Weights of a small image classifier.
Training: cautious_adamw at rate 0.0019, 13000 steps, batches of 128, held-out accuracy 100%.
Rows from block 8 of a small image classifier, named by matrix and row number. Rows with one number within an expert belong to one neuron, the router's apart. Each number is 128 + 32 x the weight over its row's rms, rounded and kept within 0 to 255. All counts start at 0. Numbers have three digits each.
After each expert's rows are labels from the 100 images, of 14976, where the router gives the expert most weight on average: "patch colour" is the nearest of a few named colours to the mean colour under the peak; "peak on" is the class under the peak. Only what is clearly more common there than usual is listed. The data: drawn small creatures on textured ground. In brackets: how many of the 100.
# router: router (model.blocks.8.mlp.router.weight, 64x256), inputs 52-103
# up: expert up (model.blocks.8.mlp.up, 64x128x256), inputs 52-103
# down: expert down (model.blocks.8.mlp.down, 64x256x128, transposed), outputs 52-103

# expert 39
router.39:109095125080084072153148118122118126149132169144173108121118164095179089109189094163140118125149097147169156130172075122098099175169103073091094149165176106
up.0:078103141114090094112146089120134108126114129138179080103099181081171077096177131139173086116148123164174171145176079144079108140179084111092148147174180121
down.0:121131085114155121101150134119171128117141087074168092197103124141103135199133143127097103183084095107174123117094148147058141147096087147072135137131101169
up.1:126114136149161209148109117129057118128112119129084167117109088087118154105102151123126125102168131137076048145170170129171150121145169101165094133086131165
down.1:138145119145154105080187147105149178147162067123166099119111115096069192118112062202101172168123138126159148078170173130124109098149095148109170070086146156
up.2:210169097172109104162145141161158109192094204125145113128178095123132107071138127126148157161181117103109106160070120074131159171079146119085077147139087088
down.2:208140114139146157102090161142181136194127078087152149116174120151091155090093140098151088182081063156173065154122172091090111136091130188142147117142081145
up.3:207180129166127096149132161106118148180095174180132097138179118099161083063140113135137171179166069113111126131133135098120147125132112163085102117147125123
down.3:176143103138120127092137152161205130157138126057147149122140120176089162123109147108129076143089079150174081171088163106059123179035142146112119156168054120
up.4:073094122135162165144114114126122118143118043094095137161066123092151110173129146098148116107106171140092047111102137163146167164101118101118152125083070166
down.4:133161160130102160135089150137138166158127140150138107182149074187147108178131118127125132145137084094114106105135128139141124109138132131143093153124151131
up.5:081101139113088091114146092118138108124118136138177084098103178076162083094166128140169085112133121169166173144170086146085106133180084112093153149176178116
down.5:120127077114157115093155131111174131102141084069167089195098123139102144197131138133095103188089100111176137125103143149066148145097080149073152134125096169
up.6:083102143118090091117144090122137110124118133138173082097101178079164083088167132143178087117141127168168174148170088147085107135181083113093156145173177113
down.6:119129082112153115102155134111168132110143087069166092192096118141100142193125142133092106185089091112172129123098149149064149144096085148069152135126091176
up.7:084135195149102093138168079119133107113104146129155075075120155070180075095169113149184115105149126144134163129160069145110131143162094111087128133174152115
down.7:151135098120141128103151138113182107144136086065147084195107107139123129180120137135114106195100074117169126132100154140054140148083099151054143131130084155
up.8:140168161188086156158120149116139080134087158105120083040164110152122088079111105118169157163148138117130142190102105099134131151114137174148120130138112048
down.8:140111099096129137104097228149150142196115087115161142195091186132086161203134133139098137135073119140147081131132153135070086091106121105096100151150115171
up.9:118124157199154201158131104152083095165093043167114142108131136153190099094115139098140146133118140109098120101110103161147149073125111145129146098125139145
down.9:109095102166137119179169118157132126116129149122098098148149096182167136142121095164101147119130132076103102126044144145160147169004133116129144144111058132
up.10:154180163171102105159134085144139090137082144135142075130184082121111107134143106176172114134215172127102144147112079086178185165110136102094050164143096084
down.10:208160120166135171140115150135175089206091090075125113167194112149129111121079148109154128184132085129117071143082156078108148136088123180079126118125066148
up.11:085101138116087090117145093117137109127118133139172080097104177080162082092167130138172089115137124171172171144170088146086107133182081116093152145175178118
down.11:122126079117159113098157127112170127108141089070167092195100126138102138196130141131094110187087097116176132120099142148060141148093083150073148135126098170
up.12:088116172134097103126159097125139100125119133132162085063102176082159094079161148133194099104137130159155175155165088149088115127171080122099158128176163124
down.12:123134081104148104106158141109170117109140081082157095202100132138114134193121135137095101192097079110187142126099141144054156141099093148061157130126096168
patch colour: purple (27)
peak on: body (56)

# expert 56
router.56:105090129102175131080077152159177122125160181097133171120125083147070183109103122090090115106060156108116106097119162186121070100071128180112133123093112158
up.0:117155136186121092122115145116064143107111096118140084136135185137172112148152145151138130129179133173197148172164099110130173130187118111131132178164162148
down.0:071123129204122140146127183222100107097119116125123114117112162141179141017117142084128127144166132090142160139153151155088073168139121135117159120109154078
up.1:113093105110176165089135145161178127129154133113126161136108075114079179116090109127086127123085182099093091087086170165135124140078118166084150107079083161
down.1:104134102142161111135153128140094151139095083169113094159103145107130122128113117107125113163091120135130111104169150140141144079174119120132151101093190169
up.2:123093096120176164084148150163181125121163159102145150113123080121084187099100109137091135127079166097105091086089168168125113153075119171088139112083091159
down.2:110144098131145112135159125127091152152095082179103092168105146115128123134109102116134118161095107147128115106172142138154139090182120125131144086101203164
up.3:117093105111179169091137145158178124125154140113127158130112075113080182110091107127087133123081177098096093082086170166138123144077122168085148104079086159
down.3:109133096141152119138156130138090159137094083174111100164104147109132123136113117109125115164089118137128111098164151146137148080171116120133154102088191167
up.4:115095101110177164092144145159179124123155138107131155125110077115082176110097104126089138120082175102093087077084164162136122147072122168085144099079087161
down.4:107135100134153111138159129131084160145095081174104096164103147113139121132114116110130117166089121143129115102165139139139145090181121121136143097091199166
up.5:113092105108176164088139144156179126127155127117126160136106077114079181121089110128086129121083182098090093083083171164136126142078120167085150102079085162
down.5:104132095142158118138156128141090156136097086172109093162105145110132119126119116108130114165092120139137112102164149142142150085170119126131150101091192167
up.6:119092097115181164089146145159174125118156144107138156120117076120085178105100106126087140122078167099101093080079165166134122152071127168088144104086093158
down.6:113138102135146113137158125129088159147103084181110095168109147110136120129110110108131123165096113147136114103165145138148136082183113123134145097091200160
up.7:125092095116185165084147151151177131118162151099142152114127076121081174104099102123084142126076156096114087080082168169121121143075123176087147106080092163
down.7:111146108127142109134157129127086150150099083181098090157113148114141117127108105113138120166107105145128119112176136138154140084183112132135137087108214156
up.8:117148143132094124160126052039108116154116104116049133112131119113153115153139136154133142112152097176108144153115091110164143110245102114175074132144157126
down.8:229117115190142085135152116153119140197132085109113111163145175119119155182084096120165166156136122107071078131149135110077153081148119094112107137121173169
up.9:126092098113174157087142152161178128116164155104149159113121077119082179104098107125090134122076166100108095085083163160123121144074116172093147105085092163
down.9:107142100122144108137151127126087150146101079184104097168116141108139118126111108110131122165101108139128111108173136145152141083186117125127138090098212153
up.10:072121134178138123146145099170167074088088173071211066042179120170117105088154130098145107130142143117158129141051099146084178174083110152115072163132110109
down.10:124151131115141127135157146120106115151123048175064148214119115129151124197094115143132122123110117138088118097167154141186146050176133126123165085097195183
up.11:086145120186133080171120076120126126077123173148102085046157104157121138113151105141116154105168155106120230081116112150166120131109109152102068106100158055
down.11:159155191148120156132188140144113114126167115086046176113138168145104154134127145177142135085106141122070130151056093103160131122108183100240143085138129123
up.12:160183133160100100142131099107083155142134112123098120135132144127133109164154122151163206140152120088120147130137114101138149124134165097144139136118142120
down.12:159192157176097141123109154083115152137138138124070140166158128163147163155130146144078094108130120166087174115143125069158117098152162126128107109186126142
patch colour: grey (61); green (37)
peak on: body (71)

# expert 29
router.29:151142105089101118123215144143142119170159096185128055167100141138141083177136123109123132118155091082121145169082130163139132147112083103100125107150113104
up.0:088147149140134136110141133120140089104107071114150176123165159089165120162101115169142148165170120152090126146124105076111163137099129093166176153124135179
down.0:183160164096099120098113117125143145151118139109154126123168099113161169175100157113091176105146090136066130080128127090112145166102191129064083135100143114
up.1:168168111114174134129101106097176083183109180127105082173171101094107071082094059105132132160139070103107065112103163108099146136097092167060128119083096173
down.1:182156129152101109143090117134200151110157144079127155079145112148091161085105123146172144130126122163120113163137150049151106185091201093158105140158076067
up.2:144190164189151075060076150097196132097113135091194123140167094121150156178140180156111132140120139126135143115035113144125167139070139098114124176133125097
down.2:184165108144136114146121167178167179148154146115133130146174124124058167109087137178088131154117151154098148104167147098185112132150171141101094127107078106
up.3:105137156160185077097155095102185100117162160107127080089131103137112165132133094143103100126092147128128155061130154166101169136074099161033168143094114138
down.3:111124085140126177136098128120168086084107137087146151121142110162139103146114150108143170129103167092075096101091094112107151153119128093094126182130098093
up.4:122112160140219178147117032123120112106134084102090139133109087129109108161131115103115072114103128114090107077085147138123153162101110128089142120054083164
down.4:085148150134122099168118116092093103105109088145106135136170134166150049185155097109141187097153096115106112144124070130183149106127163081165081150137122144
up.5:057078144158136063160186117156054105085137176136161151089141094116134109115172165132129082146148126123147133156085123165150127171113129111149151076158170104
down.5:164143104087149162096131131132122140141089140151132177082089086077119168153048127162135126194115186148088105065147103086110025120119142143154116118100157126
up.6:108116126100147064135163119167100103098123130109218147067086149123163129129170115144144171153103127155133159156210082106102166104079067139109117106130147112
down.6:127093070115152102168195122126100106156200090134144136117092158087110161154113097089110106184146166164184131123204158094138113125092138094122141071114133136
up.7:162178117111161156137107106103160102190120175106109110161172096090112106094095075106135148136119064099093055131085177090106119128114103158114136109080080187
down.7:183166113154114099143067093156192138155141141059144138095149095151092139094099112148179131128115119154124100125144164022157112189092179119164113143143078091
up.8:050113135131105121138149123158130102104153118158139103200101171148132142179170161103114119112132173110156151109128097192112148125102080118107109137155156108
down.8:120171164156136147176097119137131142082076132099149106086156106146072131161143094117127123121161163155111100098120117111082184052144129129126096134109127146
up.9:137155146134199148151105085103182088183102173123103090170158078087102097097090075113133112148144093109104098101101153120089163149080059172037114131075086166
down.9:154171117147115122160086128123172112094113145089139156094162105143078129098088113123138163140120126149116103149099134038169123180101198107142087155163069098
up.10:135117150128212157184112025105135060121117096094072119139146075137147100158139108077131045106096137091113127072087112129147151149087117138086123124070128140
down.10:093150152172119100166101117084119121105135103147091138102160117155148095204156103117145186097161115131087100142126086118188173093115160096181103136126097150
up.11:171173130166149144122145114111165091206117166114132063173149102114100092107098093123153147149148105075094077113065164106107174139052102154058112116069083173
down.11:152160131136090119109105161175192111135110140113172121146164092147114154106034124140161117145148135169103085153117149030136115187083198091126080148203106072
up.12:158122131097191132099106092061187069171122169129077083152157065077097107086078082113110079124095092108099119106121164122116118113150070199051127098097144143
down.12:163163156194108080172116134131185142093132125105127131064102146159116129112116138160163168130128152148092126168147130082169135174108172089127142136150099074
patch colour: grey (63)
peak on: body (43)

# expert 22
router.22:136154098114080116157182141156150129123152108177142075125139167171174069149157111110154171113148125076118168177071108138137124162099104099103104101163115054
up.0:133199200165134157149138141158174140096117116128195130119192090175092164054126103150127127183091090158099122112078130154048158150018114186126074124157097140
down.0:142130170118104082101196143169098139132138154120150151145152150140172139155157127150157130180172045082139150114050145144113134159096109136167103088136111063
up.1:084157140103127147114131137112163113144135151127180114191123124069103157083120170107147103078130125143161169153161154171124108116102083184122177132133092140
down.1:143103088091188103079129139140099106100172082109164161122117124110180169155098119129167112087101107116055090112120147194108165132085124127152144119090171165
up.2:123099145076141156120081162128109157122131122095098145175157105103133094185154146117114123108108125135126133140164117143106114096156097109170121225137108133
down.2:130126099078143082104191142084107179129124064155171111095161133140105154106113120129065169171121095112152128074175140101153147099150149135121172091117209166
up.3:152139133116190105123080154149077186137085138080158175137148099164139165114149151125089127141152111127131089169197157080110165096117129128179073152127153148
down.3:144101173111069102110124149168133076139113172120123090135166105140137145129152066092107161128075100150109091152143146176129139113124150189155133117139156133
up.4:121160182110095152153147130089199127159180178093119100084201128155105155110155162160154215153051109172129165131133120118110114138121090142097159096124099169
down.4:092137119126207069155135133120090122128146120091146124173153104144104108135154123093081177147092050130184129024150136153083045080107111114121106142128160164
up.5:086152166150140218128127162144143117088103105120143163145164116138103130145150155099129088107143141121112139126108087175096208120110107164153096174158080137
down.5:188122121050105097082168203123127162168129089163150128164140103115102170146144136128080125172174064090114153093144108121135121093107132146147134130128156166
up.6:079113173129105120099124137174067141124121156101065107103145157175139155186145110091040132127092144128112117094187164129099125088078160178123144120138139114
down.6:128065123085108119120064136111148127226166152130179107120165138130114077160150141086107149130140114127119057074102118139180128121110143127058159132133125118
up.7:176168204158182185137116093134103135100051165113148140111160103113063181103132106116120110178123133116095083118103131095117197128137135192113109123104097198
down.7:149153171052066104065123128148128119098131144121153126176127115132113132154147151127114112152158073122138213165115116128114121140120131173121108168169096082
up.8:160203151136103127156142136142141115129083155088206175170190125166083111063139086148118122175137098180156028141148125157067114091098112189133123168172135145
down.8:152135134097173137126080136136112101157116164139204067155147154099143094154139125101129192133133079080142121122078126132087079115148095172174087141098120157
up.9:138189161143104148104141187144151119117107138123181116119167103158047177100138173064137113169140142124158140157096123159070190154098181200158108154170096126
down.9:181124118059148114107183162153133150165131104152183103151145152132161170127142123129122169157168040121141129130096110151113171120103116179137132123141113149
up.10:094197210142152138108184132101186151140155199139137142131143147084018151090141135118098142142143101150125154146119152156096176190126102132072149132097094099
down.10:120103115129191135132126111158144045090142147136121116143157088131123121134126106105076121123183173111129116103065110106124132205107120135120099206155139117
up.11:102172155134132124057137144124227149074155145112170107088178089146051165102119130132121045152158142153165118149102138111083187134061155173139124165152068124
down.11:147152117106095143084129182129109129175158090136156115222156104136073169164143144134133106178194079126135131178121138125094165119104136188123146129136050150
up.12:126172177176175123104124105149127110143082179082120141099164086117014184034127131176155113137119132150153128132114087162149224116097094163137117097131113146
down.12:152155166036164097141076139137150132123118076177144127175179097138130079146157143158120125135140094097151164133085131128123133163132100103058112159135119149
patch colour: grey (60)
peak on: body (36)

# expert 53
router.53:152168122121078116123176156094046137154145109167082116163119129086119163176141095170122188141193108115097154163154149132156149129159144095155091111155098134
up.0:074104142120135154161098097143170120070130140063143144167097103174137131203138129103138098076109146132087107120038134141119128175069112074129147157105093111
down.0:091118054088151162105109186173109150039098152106201166121130156162117139109126123138096140170138143126206091140160109095090100123094188107186122179151146072
up.1:140082068119125122174065142078126107094135127085165139085125132089135131129174066097134092125141169118147155113109130133111162154142102145164149199076139077
down.1:183136111079109174107148117134116105095164082132091067116141135181154139105126136144077183081088037158108080182170145153140129135149088116128111135146117091
up.2:146167157127106118092180161099067141156153079164062118149099119084089183149110127170114159130196121125097167172156157131142154130134138117131108096148073157
down.2:146117164082162157095181151147035120135153174114119140119141119102099177085181131161117163111169112133129124134151103168147120152075149124192088091118090128
up.3:146162163131106118090179159101070146154157084164059115153098121083089183152113126172114166125197120124094171170153155136144156135125141118135098095152075156
down.3:154115165077162154093172149152037125129146176110125143122145110099104175085169136164112174105163117140139115134142116171148116153074147124187098094121089131
up.4:161169169116106119092168157091072151159158090160057130151112114077093169143110117180108158142186095119091167166163158127150161110147135124130117082150095158
down.4:150119159085138153097175148167032117116110166109122130126134125100113171091207129156124147121170118127134133143140083163159126161068148126189081111122099117
up.5:155115085165102132105169124103134122101165160179093109097146125111164152140102141125157109136157093133174124105129143118130132096104105129133097128084132101
down.5:124109127148179104089194146157149107143131075134132070102137234096171050154181132109132125117091160185136094142129119123154062107104139166149132153183141139
up.6:145173154128111121092183162101068139154146082164060120150104120080080191145113132177114160128196129123100168172155163135140150128134140118132107103148071154
down.6:152115169080154164091171149161030115129147173109119144119134118100099168093168142162120163109172103134122111136133104171156123158074149129193098087115087127
up.7:146173151129105121090183159106064140155147073167059120150099117085083197146109129175116161131197126121102170175155157132142152131128140119136104099151068153
down.7:146114165078158163096176149158033115134148177108126139124144112106097179091175142163114167110159114138133116139142107167147118154073144127184089099119091122
up.8:144169154131110118091185165103062140154151079166062119150099120087085191149112128170113161128196127120097171175155158133140152131133137122134108098147073156
down.8:143114166079159158085179156158033120136152173116125141117139111096108178089178139165112169111164120132136123137146106171154120157074143133190092098118092134
up.9:098166151151085114121165137125075130094147105135076070135101131101114172162143128158129164124193130106093158167118124136165175186083166090130086115139061113
down.9:159087157051157156098136133141048132138139189088134161109133107081121161091131149163119153092140096161135103147146116134155088154099135122191105110126094128
up.10:154162166125107114088177161096073153154165090164062114149099110080092184146113121177109163133199112122093168164158161131144160134131138116129103090147080154
down.10:146112163071167152086171149154039122129149171098119140115138128104102178091179138157114166107160113138136117135145108165152113154067152124192087100112093120
up.11:153161165125104114084174163095074149158164091162064118149105115081089182146117118176106159135196110118096165167158158129141159130134135123127105086151080155
down.11:146113158078162157088174148158035125122150162107121134118141122102099177092187137158118165106162115131135122134149106171144117160074142126191084098115096125
up.12:143171155128107121091183164100064139152145074166061119153097115084087193148112130174114161129194130124099173177154158131139150131133141118136111099148071157
down.12:147121169079154158092173148158037124128146175109125141124140114096101168089177140165114176109163116137134121135138108171154122144076144124191094089119090131
patch colour: blue (93)
peak on: body (90)

# expert 21
router.21:133140117138131130137189113106117132154114082192120077174089218113154079149132108151153159118146116082116139128159129148151146129150089079113119098116140103
up.0:196161119110124123157125130095105124193122188151113119160157129081172080074065102123132155121138086111087098154139149046142118149134147112129113113128120115
down.0:167125115137119130162085132152154103142125131111149108074134123133100120099098115155178128120130130154154099148136157069133079222065178132144095118150104044
up.1:107077154137174150127111137140074159119134077142142140153083188131134097202192171105108112120129165099144171090136086213110125098162068109109102142122158143
down.1:099106159168150120096173136118129116068131088127145109151100143136106140179158171146111115100134182133140151105098090187089169086137070137077150149119130170
up.2:088115146155119084102030145133158133110121147071124112088119139140168126109104165119147117153162183165170112193138102118123131126111176156177154198162165077
down.2:098182104165101060136153129094159132195119131154135132181143113134099125083079078149165174117112134177161174158112123094134127180119122131142109165133180143
up.3:065099162156179162126110118140093140112106063146116127150104173120137109191196157110114126119166184105126151083124093188128154090148100114125104141077154158
down.3:075119149192167177116145116160106115063121097126131139155116151140117140169160156102128116112110179123133114101092125169125183064133064167115147131095135190
up.4:096088177144181149134099106138078146115113075146108126171098165108143092183164165112117114113142182085130167081120076210131133094155074108116095153089158138
down.4:086142156196145132118176128134115102075116083133132123141112153119120133173169170137121129131140186138113138108104101168105232063154072146091167137114137173
up.5:182170130120112109163127114098106112176082175155127086125189137086187067064085106120164132150162071121116098161139130073148123133144122144108117114162149116
down.5:136146112148134101164095077166143115100094123134128132073139097124111111057075111144170128139136095149125093142117159065157120207083184139145107106118103089
up.6:087125122120129070115115125163161190129111114133106153132153139154145110105126119089141081134151110156151173140106175128097155199156166118103158115111080116
down.6:144154128111139130103123120105081094122035132134116134146119081143088165158099073128187122166128101120136144085159105156114118140161121112154153155126155058
up.7:177158129125114119142117105089128098179089168157100088137164124056165075066070102121164131145167085116104106151140152079140112123175102156090135105141132119
down.7:134139113140098107148117088161159108105100130112141122070140115124112115040078111146187110145137107167136105158130142070134110207094168150128112107149108086
up.8:154124121135160110089122076131168139060133157093149143039144128167129170105094136138136082102093139124127152122136148074136129129093189164107185131134142143
down.8:153073122138137141149097054138096106182115139147131110115112137093139151083085133142138139100120185143117084125109152108109088178095150107158096084120112108
up.9:104097161157164156153103134142072161129123104146109147168098182125161101201209165108102158107149176093114161097130074185137128093155100082141095154107164135
down.9:084122157183168159109150109154104134072106112131144126151130135113127123162165158110120098132142153115150124084102101165109182079132065162093148154086153197
up.10:186154132109122118146118106084131108183088187157112096139172113069161072057073099110152130134144088113105092139121141088141108133149103154087121102123130120
down.10:143144104132105105148113102173147117104095138115140106069139114121108121055073114156176130148138097165132109164149146069145109207095186138136103103147117067
up.11:140098145136134193125126143091155090092110187076098175101122133131144148137142102095141105107115136131182099194084115095127172121058155106177155125143124131
down.11:180127143131175110135143154132103120186113114123126127144128107152138109085059145118171137152108089096131164142153157077153084176119188121167121162122142114
up.12:096118123144112112172087130190105120097116156093096131124095142194159116070133088059141127129141167119144100177107096137176157141061134147199123132116146111
down.12:116128137097099120116143159123144116185069122125156128171156141115171077121105076110110169137138147139085102194177143087111099111159128110150126151155098131
patch colour: brown (77)
peak on: body (37)

# expert 1
router.1:161149180159145200113139092156108114140128096105165106098145117147134161117150155066169096142091097083081064120072158132118148111120134150160172081078105177
up.0:143162175167187186106129094147105129121117082115141103096155111150106172093127140071159095152082088083100078093079178130126157116121135180163162069071094173
down.0:164115078125168171167120125105089100111080127096083159105182133151140088112108112059145100130063063136197095127088138092125120117056146179163142119103072163
up.1:134099100123064054127163145151152146149166142136128147153068119127127154159149107176111104089084158159140173092230093113154093147154102056078107145147212100
down.1:122177154189159156156120116085120124096042089055117164118157096080143119160116102072160127152136075120179106168112114050121178127109150173182141138140088122
up.2:142162176167185187109128096148107128122117086111143101091156109154103171096120139074159096153087089089101081096076173126120160113119136181162165071073093170
down.2:162120079132168169170116117105088100108081120085088158103176134149145091112115117051152110123062067130198098129093134083125122121057140178166144117108075154
up.3:134161176167193184092127097148102132113122086111135095101157116163098170101133146078156093146072087077111085083086171142115157115108130180160165077070095167
down.3:181106080121158168165114126106087104105088121111086153090179133141144083098103117076145096116052069133179106112099141086129096121064145173167133114105080147
up.4:107158111128146119119168188136167082140158134155094108153142110155131048173112091114089139112183115137163136122107127205095109157085066115096067150144103131
down.4:110176120103140111155099144156125167191115070196132132161074114141154121104150059129096144132126140099121126129159109158139118127160095104142120096088151142
up.5:147097153098130105174103114153151097182158118182151120130104122160081132144108153165127116095089116171117106141159111153142141162145106094092131138144218118
down.5:137112092128146078109133120117133150054105128084141054136127128095105147168137168115144037111158171109146117174155152135073107163100139055124113143110168124
up.6:138090112102195132115100142111190113130163138143085135165120072115131121179107117126070113091090189110116126094087128188149106123104072114068096150103127117
down.6:129110119136102127124135112165143113083108080130165143095079156078117170102136147152129119106120166131141178111138127116152144131128154119113169103095145102
up.7:115073085078080120131162140145127118132172150121099129162117139129188146174168132131109126050106123134147152131147099150153066139128112096161091139196186115
down.7:165162112155131104111153162154149131098131173113159122103118128138116127079130128146104146169104115096112143051094165132100196179057190113115137122102104090
up.8:090090121109135125141164109110110084065149159146125129141089144112095108163169132195127118125155115144172176121130099137151117165081133098087104172145120116
down.8:048127164101119142109147171126105145144111139097217125116122096140135075189090119130108192151123142099121125203166095165141137112078107058113119156137111102
up.9:096131104100073062126159167115092103072135119124127130165120158165167100187141110122117176159120110150203128158212058121112140135111117086134096179203157136
down.9:121120083077128150134153149163111060115128088129075159163135156178149108186112095097131136090106119121142103159077114138134133150055188128123144103126075153
up.10:145145129136131113140108175122101165189129173176102144170135149122157086123178139133127147155172112156152152151181136117104128083197067149122133134156201128
down.10:190139098153090114179116108115075116068063162123098170043170144140167113108136113124151104125095097132149129148128089054172161155102197086169099139137132105
up.11:097089151092100077151086145085168123108094074145110096107115120129167118139132122163120126137124167123154140085122091140125163134136082155113159144149176122
down.11:157102152138117084144120163131124198128052180139131113109178125105125080098082153126189089110123153149149172108124175126097094110109205217157181196141117132
up.12:144164177169189183111125092143104129121111087112138107093157110151108168095122139073162096154083088083104080098075175128125157114123136182160161069068094170
down.12:162110083133170170164114122103093100102079126086083164101178132148142091110106120061146098134061067129196098124087139088126125120059142182168141120106070156
patch colour: brown (72)
peak on: body (91)

# expert 43
router.43:156157147150152141152143085098160083178094125139071096123121111076117082161078177145123133118183191114073142181095162132144136132162093127074140133102082107
up.0:124162136128105115134166089141119107111121143120128085082122137161155063091147123087178124132192105115141139180098084108180096147098194108165124116137103068
down.0:092073089169166103175137121162162134156155113118145193154098096129123146164133128104084091120104176097100120088122140139086140112092137181106158122082099151
up.1:103061144153043189131168160106124151088136166128157120082172144164111108093130115118159147105137168100097154108101106159104133143096166175169081118151125065
down.1:157160165182133103168127111165126106164092086095141126111116134108111102110105146169106154130129121114125127075057131075159183184088151084099104067119130133
up.2:150157156143176144161081081075143094166098084135063162168157092086123085171080130136109103095153120155081109130129170099155155092171086147089138177085098166
down.2:072149146186119148178130083114176087138142120156104138110130118143148085125137111135182151091185182131081107158100100140147151189090108117091108118143084113
up.3:131138157173169149160085091077163083170079084132079152153152083073119083164074109152136111097177153122078097134088171111177161122161091091079097149081075157
down.3:107124168136151110149076101097189096139158168172090200111134102076099109136094090178110163068122150134062137110141128134194111101172094137087123125091146130
up.4:123133151165160148168091083074174093146092079136074146142134093082107085165079111152127126085175156124071109121100163114189149121174093096080108141077076140
down.4:110119168126147116168074099103178083144145166173078206119135096075113095155107102159113154064127140133053123121148122138185117099163110136100117138087146132
up.5:117136138118105120134176123132134104042149176144149093072154132154139141089131143105078152105102149101129194122107075120162129173124174115140102124139166078
down.5:184127138129147112110155112130160129182138086129145154188128089126109144113082127129081125119090106064100082114089214059169146126061141142082136092059085171
up.6:101117148154079112093121079157161183061124152125111067092143126135187098099066123157136139126109109100149162113061101130121091158081167134075125177160111077
down.6:130169135146141161182103153098079096155129144103157171154120093101086175142057171092147096151132098232140109168101123104101175143167143110073050079124141151
up.7:128150123104123157123149168145071145075158106161174145125151148175149152139129121078129214137102082087150108121096102146130108129098187157206121085150110114
down.7:164108093058139121102186138090063145145145143129105164136140090126146140139114141098076137084100080098157097103171126105171098126087153145150137100144118152
up.8:083115109141133111076115175167127130119113133192121113140129138189077127121125093110141107115098157072150152048120142205178112146076133102068084155131127139
down.8:090093124106162139155156136159155103142142102104134158037141108134150040117130093119120084150144061105160150162131172113095182102165114150077155162100167168
up.9:140153157155162143168087074084175081180094090120063151158155076086106089166070113154125100101170137158074097159111184103151155108166091143087128181085068158
down.9:076149156190144142179141094113164090132134094149110183130123139148155067170154146128174141083181183133089099144103088138131164178086096109109125123130075144
up.10:163164158150151144150104103086167093193113073146072151191151092088118103165069125135134107110166117157068112158119185108151144093173087139087134153097079167
down.10:066132144183135148172154095135177097123134114121130158121125121140125090158139149130174146085194199155100100149107095144129173188057106115113132131131057133
up.11:125137165169143145174100057084176082125087090136071132125142092092116061157088121132134128081184140120069104139102145113197155141162125084105104133085067129
down.11:087136161148151120159083093102168095150146166193068228131136098077132094145132127120132115080132140133084101118158133144179153111143098162091135136077148161
up.12:200124111103078075149141169133171151101096155183147090040116147192156138078091079141108111142145159184151207165180117109108082129131128134137136120147143137
down.12:133160110084187124132175130138117106122115091113157118096114124129109148193080158089104113070113102096113163143132164109116108094176148117161134105098148120
patch colour: red (30)
peak on: body (58)